config = dict(
    crop_scale_min=1,
    avg_pool_shortcut=True,
    widths=[96, 144, 208, 320],
    beta2=0.95,
    eps=1e-08,
    epochs=84.7,
    warmup_steps=400,
    adamw_weight_decay_other_params=0,
)
Rows from block 3 of a small masked image model, named by matrix and row number. Rows with one number belong to one channel. Each number is 200 + 20 x the weight over its row's rms, rounded and kept within 0 to 999. All counts start at 0. After the name is the row's rms in percent of the matrix's.
After each channel's rows are labels from the 100 images, of 14848, where the channel reaches its highest value: "responds to" is what is common among them. Only what is clearly more common there than usual is listed. The data: dead-leaves pictures: piles of overlapping shapes.
# convs0: first 3x3 conv (model.blocks.3.convs.0.weight, 144x144x3x3, each kernel summed), inputs 0-71
# convs1: second 3x3 conv (model.blocks.3.convs.1.weight, 144x144x3x3, transposed, each kernel summed), outputs 0-71

convs0.17,092,141,224,228,212,205,165,233,183,193,190,184,204,203,180,225,189,177,188,214,200,234,220,175,161,216,226,217,243,215,183,191,237,212,206,203,183,215,191,213,194,178,231,194,231,189,208,194,224,202,194,206,186,207,188,222,209,216,201,172,208,200,223,206,222,217,172,192,185,192,191,221,190
convs1.17,095,145,210,219,184,175,193,213,168,193,191,190,190,197,211,198,249,227,209,221,189,178,200,200,213,209,244,213,218,199,192,220,199,209,187,233,182,221,198,202,202,224,249,196,220,192,171,203,207,150,194,218,189,170,182,221,192,184,181,203,203,184,219,233,209,209,174,201,176,229,191,210,218
responds to: vivid

convs0.25,112,195,186,154,181,206,183,206,178,177,182,209,235,172,202,229,168,205,219,216,189,182,215,192,207,228,226,183,183,197,203,171,160,217,169,148,204,222,163,204,197,238,197,195,222,205,222,193,181,201,190,177,165,197,180,197,189,207,204,208,181,202,193,192,200,204,197,193,168,207,201,179,262
convs1.25,100,222,201,191,229,188,225,195,190,188,209,212,210,214,228,221,236,193,192,213,227,214,218,215,206,186,176,184,227,156,223,225,204,184,214,195,176,169,196,189,201,182,235,217,203,210,188,193,175,191,211,185,188,176,179,191,204,197,211,214,185,221,199,180,211,188,234,180,204,179,182,200,184
responds to: grey

convs0.91,095,197,191,209,201,205,184,205,187,205,201,218,198,186,230,199,176,219,191,214,177,179,202,190,188,199,149,232,212,206,148,144,189,201,190,211,178,230,201,192,205,208,206,207,198,219,226,184,236,193,199,211,185,207,169,175,188,170,212,215,165,202,180,193,184,199,215,190,181,199,220,220,175
convs1.91,102,196,190,204,189,211,219,203,232,223,202,235,182,216,161,200,157,221,161,184,197,218,185,199,209,193,177,225,221,203,190,192,205,225,202,200,220,183,238,190,190,210,194,193,227,206,205,208,209,183,176,240,196,202,179,169,228,203,171,237,189,184,171,202,225,200,208,217,206,198,222,207,213
responds to: grey

convs0.116,104,236,195,175,161,217,197,181,207,212,175,190,212,195,180,192,160,188,181,194,197,179,185,192,146,219,207,197,140,219,214,172,192,180,204,178,191,185,189,188,202,220,214,228,245,207,180,228,216,222,204,227,201,180,149,195,185,210,195,189,218,187,193,197,193,227,196,181,219,242,205,204,192
convs1.116,106,247,222,181,193,163,181,198,169,210,201,198,202,182,198,171,166,210,171,167,173,197,197,230,210,211,228,211,198,202,173,205,202,179,218,219,154,174,226,201,193,212,162,196,200,220,181,208,209,189,184,217,204,205,224,211,182,239,205,220,196,204,218,216,193,187,198,224,198,206,209,181,217
responds to: cool

convs0.87,091,229,218,158,194,196,238,194,176,185,201,224,209,196,207,187,203,196,207,187,167,175,195,198,218,233,195,212,175,223,230,193,161,204,204,159,215,214,145,183,200,173,195,194,212,199,190,211,209,211,211,197,194,186,202,190,221,193,151,231,198,207,187,198,197,189,197,174,196,189,220,212,190
convs1.87,097,191,216,188,222,179,193,213,185,164,184,227,212,199,206,217,212,192,202,230,175,203,207,187,205,182,172,202,184,185,208,159,198,207,248,216,201,243,205,218,213,191,205,213,212,220,141,225,184,168,170,228,214,222,183,201,214,189,171,184,187,204,200,189,202,225,208,225,181,189,225,228,208
responds to: grey

convs0.57,087,215,213,215,221,221,215,171,189,243,205,221,160,209,202,198,163,190,164,225,185,195,220,216,211,190,168,199,169,154,177,210,205,207,221,187,189,167,189,168,179,221,213,180,215,209,178,211,219,179,181,168,200,206,207,169,175,212,201,200,189,188,184,185,203,203,218,210,208,173,189,224,204
convs1.57,089,199,172,236,187,210,200,177,188,215,233,229,191,191,246,200,165,210,166,210,220,189,206,224,193,212,217,217,207,208,227,199,181,194,190,208,229,224,204,229,197,171,214,199,179,220,220,180,238,234,177,191,223,188,172,196,193,182,191,212,209,174,203,176,177,170,213,236,167,195,227,217,207
responds to: vivid

convs0.92,101,234,213,194,223,216,229,216,233,156,193,211,198,207,216,220,188,163,176,190,171,210,199,201,140,178,201,197,222,193,203,193,207,185,201,233,178,175,208,198,152,185,168,183,225,221,206,211,225,174,192,207,182,190,198,203,221,201,149,188,188,207,194,192,216,179,202,191,231,198,200,202,167
convs1.92,105,184,164,215,203,212,200,190,238,199,159,195,204,213,201,204,190,196,163,228,172,208,186,209,208,209,186,224,208,202,215,174,218,220,221,187,242,204,192,203,180,209,226,158,223,223,203,214,208,179,250,209,200,216,194,155,187,196,213,164,180,183,185,230,205,224,207,197,203,196,205,207,217
responds to: vivid

convs0.52,125,182,195,207,200,205,204,186,217,226,211,174,167,197,188,219,206,207,202,221,228,183,180,189,217,191,163,202,211,227,232,209,221,218,181,202,251,199,220,204,208,218,176,178,210,220,200,224,219,187,189,202,168,183,198,179,190,200,186,180,217,189,185,199,201,210,225,214,203,183,220,204,232
convs1.52,121,208,231,182,208,164,192,182,187,173,207,181,228,190,236,223,217,232,243,196,182,217,198,198,183,171,205,188,194,210,229,159,190,180,207,197,167,228,212,210,210,193,206,234,237,176,213,171,193,215,217,213,218,200,206,197,179,192,205,208,202,182,188,207,197,181,181,230,203,227,214,214,195
responds to: large pieces; grey; vivid

convs0.28,122,185,245,176,199,223,179,177,210,196,195,214,198,209,209,187,206,187,184,198,182,194,198,217,216,206,173,171,192,200,203,212,185,187,199,151,219,215,206,172,212,239,234,180,210,158,175,226,182,194,198,175,234,154,211,179,201,207,183,200,180,197,211,206,206,203,203,209,198,255,191,201,185
convs1.28,118,197,229,173,227,174,202,205,192,190,194,205,175,172,158,174,182,209,194,207,177,218,222,203,199,218,164,207,203,199,166,199,206,207,163,210,166,225,184,173,192,186,170,195,194,223,203,243,193,211,191,190,199,195,220,166,216,223,199,206,217,212,221,203,208,226,184,201,182,195,186,202,186
responds to: shaded; vivid; cool

convs0.119,098,201,201,177,204,199,200,183,167,192,185,215,218,192,222,221,193,232,198,196,225,183,199,196,216,165,158,214,186,228,164,192,213,196,220,205,186,181,186,176,175,157,230,217,202,191,185,204,181,217,179,168,177,197,169,228,212,181,193,232,180,206,199,192,218,205,194,202,201,230,212,206,161
convs1.119,084,234,177,204,168,240,157,181,215,189,211,178,218,180,217,178,216,191,203,188,217,183,211,192,243,222,223,215,193,221,186,203,221,223,229,228,182,188,179,175,215,219,212,228,213,206,176,227,197,182,195,197,213,200,199,231,178,171,234,201,226,200,219,202,223,214,181,220,215,194,188,217,226
responds to: vivid

convs0.142,105,178,227,171,208,194,214,229,196,210,204,203,178,223,177,216,231,189,212,189,181,166,196,168,241,208,180,217,194,213,190,232,199,215,214,192,205,179,236,183,191,233,221,206,233,192,204,217,207,196,223,177,179,173,201,214,210,178,205,189,180,250,201,197,189,171,187,193,220,182,235,209,187
convs1.142,092,189,213,210,199,191,199,192,200,212,227,241,202,212,218,176,220,230,220,189,165,221,163,173,205,210,177,182,216,234,216,172,202,199,197,204,182,179,203,196,216,194,223,196,252,178,230,205,226,205,174,184,206,223,186,197,180,183,222,207,201,207,195,215,223,224,172,199,182,235,189,199,247
responds to: vivid

convs0.31,091,205,190,151,219,206,224,221,198,194,180,208,202,213,189,239,194,214,217,204,231,178,190,185,211,206,206,179,211,208,247,173,198,192,202,195,189,195,207,219,225,191,172,172,257,185,229,188,184,208,203,234,199,194,162,199,182,208,173,169,206,181,167,154,198,194,181,198,198,222,198,180,211
convs1.31,094,212,196,176,200,204,176,221,219,154,172,217,203,186,178,214,214,214,204,216,227,213,192,225,185,164,184,217,211,169,198,197,220,202,189,172,203,174,175,222,185,219,193,202,217,182,178,196,174,140,247,190,225,190,216,175,217,205,206,220,178,196,196,192,192,190,198,172,213,193,199,237,155
responds to: grey; vivid

convs0.85,087,169,187,172,196,178,204,190,223,174,198,175,186,204,170,186,203,184,192,203,219,176,195,172,184,187,222,231,207,181,208,168,206,166,210,207,285,200,176,176,215,196,165,208,206,191,175,203,203,200,204,211,208,182,175,223,170,200,237,222,211,195,181,218,215,179,198,206,185,214,203,212,211
convs1.85,101,196,197,190,186,228,183,198,217,194,213,167,218,209,225,224,198,216,225,167,199,163,187,171,196,177,202,218,219,214,222,188,152,200,223,167,180,183,191,157,232,197,194,229,190,163,204,188,206,202,177,192,200,200,197,202,201,202,218,192,205,225,188,195,195,149,188,203,186,183,162,208,202
responds to: grey; large pieces

convs0.138,095,205,185,199,177,233,200,226,191,179,189,212,183,222,194,195,166,192,178,216,196,189,200,207,204,167,186,195,171,213,185,168,167,152,184,183,178,187,221,199,185,240,189,170,195,167,194,220,202,178,172,205,231,208,157,198,189,206,180,210,187,206,205,179,217,177,192,229,156,239,198,205,208
convs1.138,109,199,227,172,227,216,210,199,243,191,188,191,184,211,169,213,174,194,216,206,212,198,196,196,211,210,178,162,189,217,182,192,215,204,199,192,164,186,196,197,200,217,169,192,243,206,178,217,220,202,195,204,202,220,198,193,212,188,192,239,201,216,224,186,228,221,178,186,170,177,225,174,186
responds to: grey

convs0.40,102,199,216,191,210,206,176,198,198,177,162,213,190,208,196,187,224,166,202,209,206,166,213,195,208,186,178,210,188,186,222,205,192,181,214,182,169,243,208,224,197,186,158,211,247,208,224,204,214,234,199,201,220,193,197,206,202,199,210,158,168,187,218,221,211,184,192,209,151,175,200,194,175
convs1.40,105,167,149,202,209,201,209,210,206,241,219,199,217,181,236,190,205,176,185,225,180,187,178,148,200,199,238,218,181,200,211,199,212,228,195,215,196,207,173,183,221,201,215,207,221,181,199,226,191,214,220,184,175,195,215,195,188,189,203,181,215,188,229,227,193,226,212,203,213,218,174,218,213
responds to: vivid

convs0.67,105,232,184,199,189,177,184,208,178,190,218,185,168,186,201,226,199,209,155,183,206,179,154,234,208,224,189,210,210,197,198,191,185,182,210,202,220,223,201,152,173,210,193,210,206,204,211,214,184,208,206,183,213,190,187,193,233,197,216,187,203,233,224,203,187,210,184,216,193,178,218,186,196
convs1.67,092,258,183,181,193,222,226,193,200,173,211,199,186,168,213,175,190,207,214,200,202,216,221,184,224,221,201,162,197,226,201,201,163,199,226,180,160,218,207,199,220,186,186,205,180,167,189,171,211,240,201,189,216,166,233,244,160,217,210,172,223,177,199,188,196,168,206,206,229,227,225,197,208
responds to: grey; vivid

convs0.140,093,177,210,217,200,203,209,188,186,180,187,246,187,207,184,174,187,185,204,216,203,204,220,228,201,201,223,227,164,182,207,182,176,161,212,200,189,204,202,220,145,225,215,205,154,187,215,182,211,228,230,156,170,184,195,209,203,172,232,200,198,216,192,171,194,183,198,230,197,171,190,180,200
convs1.140,092,210,184,185,195,186,181,196,209,202,170,206,197,219,217,230,172,191,197,193,221,185,193,185,202,184,251,232,214,190,221,185,190,209,198,209,222,211,238,195,184,191,177,190,223,206,212,225,262,238,161,205,206,180,203,176,203,196,205,209,170,231,176,222,189,201,200,191,195,186,197,206,194
responds to: vivid

convs0.96,113,194,190,196,187,220,183,200,197,191,211,195,168,174,210,199,194,194,201,193,223,224,208,199,229,233,192,177,171,210,202,199,158,195,224,197,197,193,206,203,181,216,198,195,198,174,175,204,223,206,207,174,204,192,222,184,208,205,126,171,237,174,162,227,199,190,183,181,193,209,191,183,178
convs1.96,097,203,217,201,173,188,216,198,232,218,207,192,189,213,207,181,215,173,201,182,218,166,240,209,223,199,172,243,174,212,233,245,218,227,215,202,183,244,184,209,148,185,216,202,188,235,164,215,200,223,185,187,183,192,223,201,191,228,212,212,183,192,206,188,197,196,224,224,165,224,179,208,176
responds to: grey

convs0.19,101,194,163,205,206,187,208,202,169,162,198,196,188,187,207,221,169,203,202,198,206,208,199,194,192,187,212,217,187,209,204,176,207,173,221,233,248,203,221,197,181,190,126,214,206,222,214,239,158,181,192,180,198,197,204,210,211,192,243,203,222,211,200,190,194,212,194,181,198,215,222,182,173
convs1.19,098,220,192,193,192,197,179,185,207,183,200,173,217,204,186,238,233,209,189,177,183,177,185,203,192,186,206,226,231,210,210,184,208,204,218,221,198,197,206,183,195,215,183,228,183,204,211,196,230,232,210,206,187,178,198,192,236,187,202,219,201,220,217,148,186,205,202,201,212,193,235,178,181
responds to: grey; vivid

convs0.122,101,215,186,205,196,180,213,180,181,190,173,225,203,211,154,198,176,217,210,204,194,214,195,200,204,195,177,195,180,178,194,191,170,192,189,204,186,234,200,243,159,181,183,187,191,181,213,193,200,139,200,227,226,175,224,206,194,217,194,216,202,199,226,214,241,203,190,188,160,215,215,210,176
convs1.122,112,177,204,198,214,201,191,189,206,192,182,163,215,211,167,197,205,185,214,214,172,202,199,156,189,168,193,182,184,202,198,202,222,230,223,183,205,233,187,194,192,192,189,201,196,180,192,214,198,190,229,204,169,204,193,199,171,209,174,201,190,214,239,183,235,221,193,175,202,169,220,204,221
responds to: vivid

convs0.69,113,206,207,199,186,215,203,204,233,204,201,193,209,200,217,203,234,200,195,226,209,175,211,216,210,171,173,233,189,196,216,183,188,169,188,203,212,214,182,204,215,223,180,213,205,169,212,190,225,234,238,204,169,221,178,174,206,210,187,179,189,192,192,190,176,219,178,221,201,233,208,229,152
convs1.69,124,219,213,215,226,209,207,171,218,191,227,179,211,203,219,171,245,220,187,167,195,216,204,202,204,188,175,195,221,222,242,195,176,208,176,223,157,167,214,183,208,219,242,198,211,211,190,176,222,191,174,222,176,181,201,215,181,184,213,208,219,169,189,185,183,196,190,218,227,191,183,221,245
responds to: vivid

convs0.41,100,192,210,179,200,203,229,179,193,208,199,176,209,231,171,190,216,176,201,232,193,167,199,172,199,192,191,184,196,230,198,190,204,200,172,155,240,197,220,200,199,208,187,213,170,169,171,224,213,200,185,160,190,222,192,254,164,196,208,186,184,200,188,228,221,159,187,236,182,183,234,193,213
convs1.41,109,206,222,211,207,193,193,189,209,199,218,187,194,186,226,182,206,228,184,176,188,208,213,198,173,200,192,170,230,170,181,190,173,163,184,205,169,191,215,183,207,165,196,217,194,133,209,161,195,196,191,180,218,182,213,197,202,200,226,218,201,211,198,218,211,173,185,177,175,214,177,194,234
responds to: large pieces; vivid; grey

convs0.93,104,236,196,211,180,201,216,183,196,203,200,239,198,190,214,146,208,233,189,186,180,232,177,212,185,216,173,211,217,194,169,206,201,193,211,201,205,171,211,188,185,209,209,207,188,173,192,188,195,257,189,191,229,180,203,181,199,191,192,228,202,194,179,162,188,191,213,167,184,175,210,227,196
convs1.93,091,222,149,176,193,185,198,210,210,205,216,184,201,177,168,189,202,222,217,189,194,216,193,228,176,185,190,174,197,187,186,172,208,221,200,181,165,170,176,231,202,205,183,171,172,177,219,194,195,242,190,173,214,197,209,210,211,182,185,172,213,203,205,228,233,212,209,171,188,232,189,179,186
responds to: pastel; vivid

convs0.29,109,228,191,216,198,212,167,225,183,195,201,224,178,185,179,193,219,167,184,195,203,216,181,188,184,212,199,175,179,194,182,169,176,183,202,170,197,229,210,200,211,199,188,220,187,187,193,196,212,223,209,199,189,179,172,198,189,176,218,187,179,192,204,196,165,189,208,207,192,164,198,213,156
convs1.29,103,251,215,184,180,209,225,223,231,216,206,202,195,195,160,187,222,193,209,184,200,206,218,226,196,190,232,222,207,204,196,193,186,198,209,185,207,192,189,227,152,229,208,221,173,182,158,224,224,184,214,227,188,201,180,201,204,183,190,218,167,151,207,175,206,233,193,217,242,188,228,202,205
responds to: grey

convs0.38,097,197,189,208,156,193,194,166,190,203,219,193,193,193,178,177,251,221,187,213,184,205,194,177,190,202,204,210,177,199,211,171,209,197,198,180,184,195,189,214,225,196,181,197,167,201,191,195,220,225,204,219,238,219,199,202,191,220,193,237,189,225,218,191,191,204,220,193,175,205,190,166,206
convs1.38,088,145,200,211,228,178,217,185,219,226,156,223,184,226,239,229,212,246,198,179,169,207,170,222,186,197,228,222,189,221,210,193,208,209,216,165,189,202,209,220,195,216,205,203,243,233,196,213,188,215,198,172,191,179,179,210,234,200,198,183,151,212,193,164,202,200,175,191,196,192,186,213,213
responds to: vivid

convs0.65,104,169,167,210,177,201,170,183,200,177,150,190,195,197,177,190,169,162,208,234,202,194,202,178,212,178,176,217,194,203,194,181,216,200,208,206,219,194,189,188,211,161,204,205,223,203,227,206,233,201,184,156,198,184,184,241,188,207,191,218,196,174,157,188,172,217,161,209,206,171,208,208,204
convs1.65,095,220,208,173,181,214,249,203,202,209,218,210,178,160,209,180,214,194,191,196,191,172,205,169,204,225,186,184,192,177,221,181,190,192,174,205,170,189,203,198,211,202,206,192,205,157,205,200,185,182,188,168,183,195,201,236,232,208,203,181,189,218,202,219,176,211,242,182,184,197,192,181,228
responds to: grey

convs0.97,120,176,180,212,178,198,207,198,203,201,166,235,207,233,187,199,192,208,209,200,222,171,207,217,216,195,173,195,196,221,174,185,137,206,215,176,212,177,229,184,203,182,210,200,208,194,209,170,171,245,193,208,202,181,201,179,181,213,193,191,214,191,212,147,210,174,191,208,191,233,226,167,226
convs1.97,106,190,177,168,185,211,190,194,189,175,194,220,180,199,165,178,183,223,177,175,216,205,231,204,204,200,184,154,214,204,227,170,212,190,201,223,171,182,180,190,210,230,195,194,198,209,193,182,191,218,197,160,193,189,201,204,201,175,156,177,235,180,223,217,180,193,197,218,197,218,177,213,169
responds to: grey; vivid

convs0.106,095,179,224,193,206,167,176,197,191,190,193,229,206,201,194,211,204,267,202,208,196,216,160,194,226,240,201,192,193,205,208,206,209,187,202,224,223,219,208,176,194,190,198,192,196,224,195,193,188,192,172,168,248,181,180,219,216,184,214,194,181,185,192,190,197,213,192,202,233,182,215,184,222
convs1.106,089,190,236,184,196,220,194,215,207,195,214,227,215,167,208,192,191,180,199,179,188,173,196,191,193,177,178,178,224,198,215,211,221,236,224,258,191,220,220,159,197,190,177,214,220,209,182,201,192,165,216,207,191,198,238,181,174,242,194,163,193,228,178,213,175,186,229,178,186,207,199,213,193
responds to: vivid; grey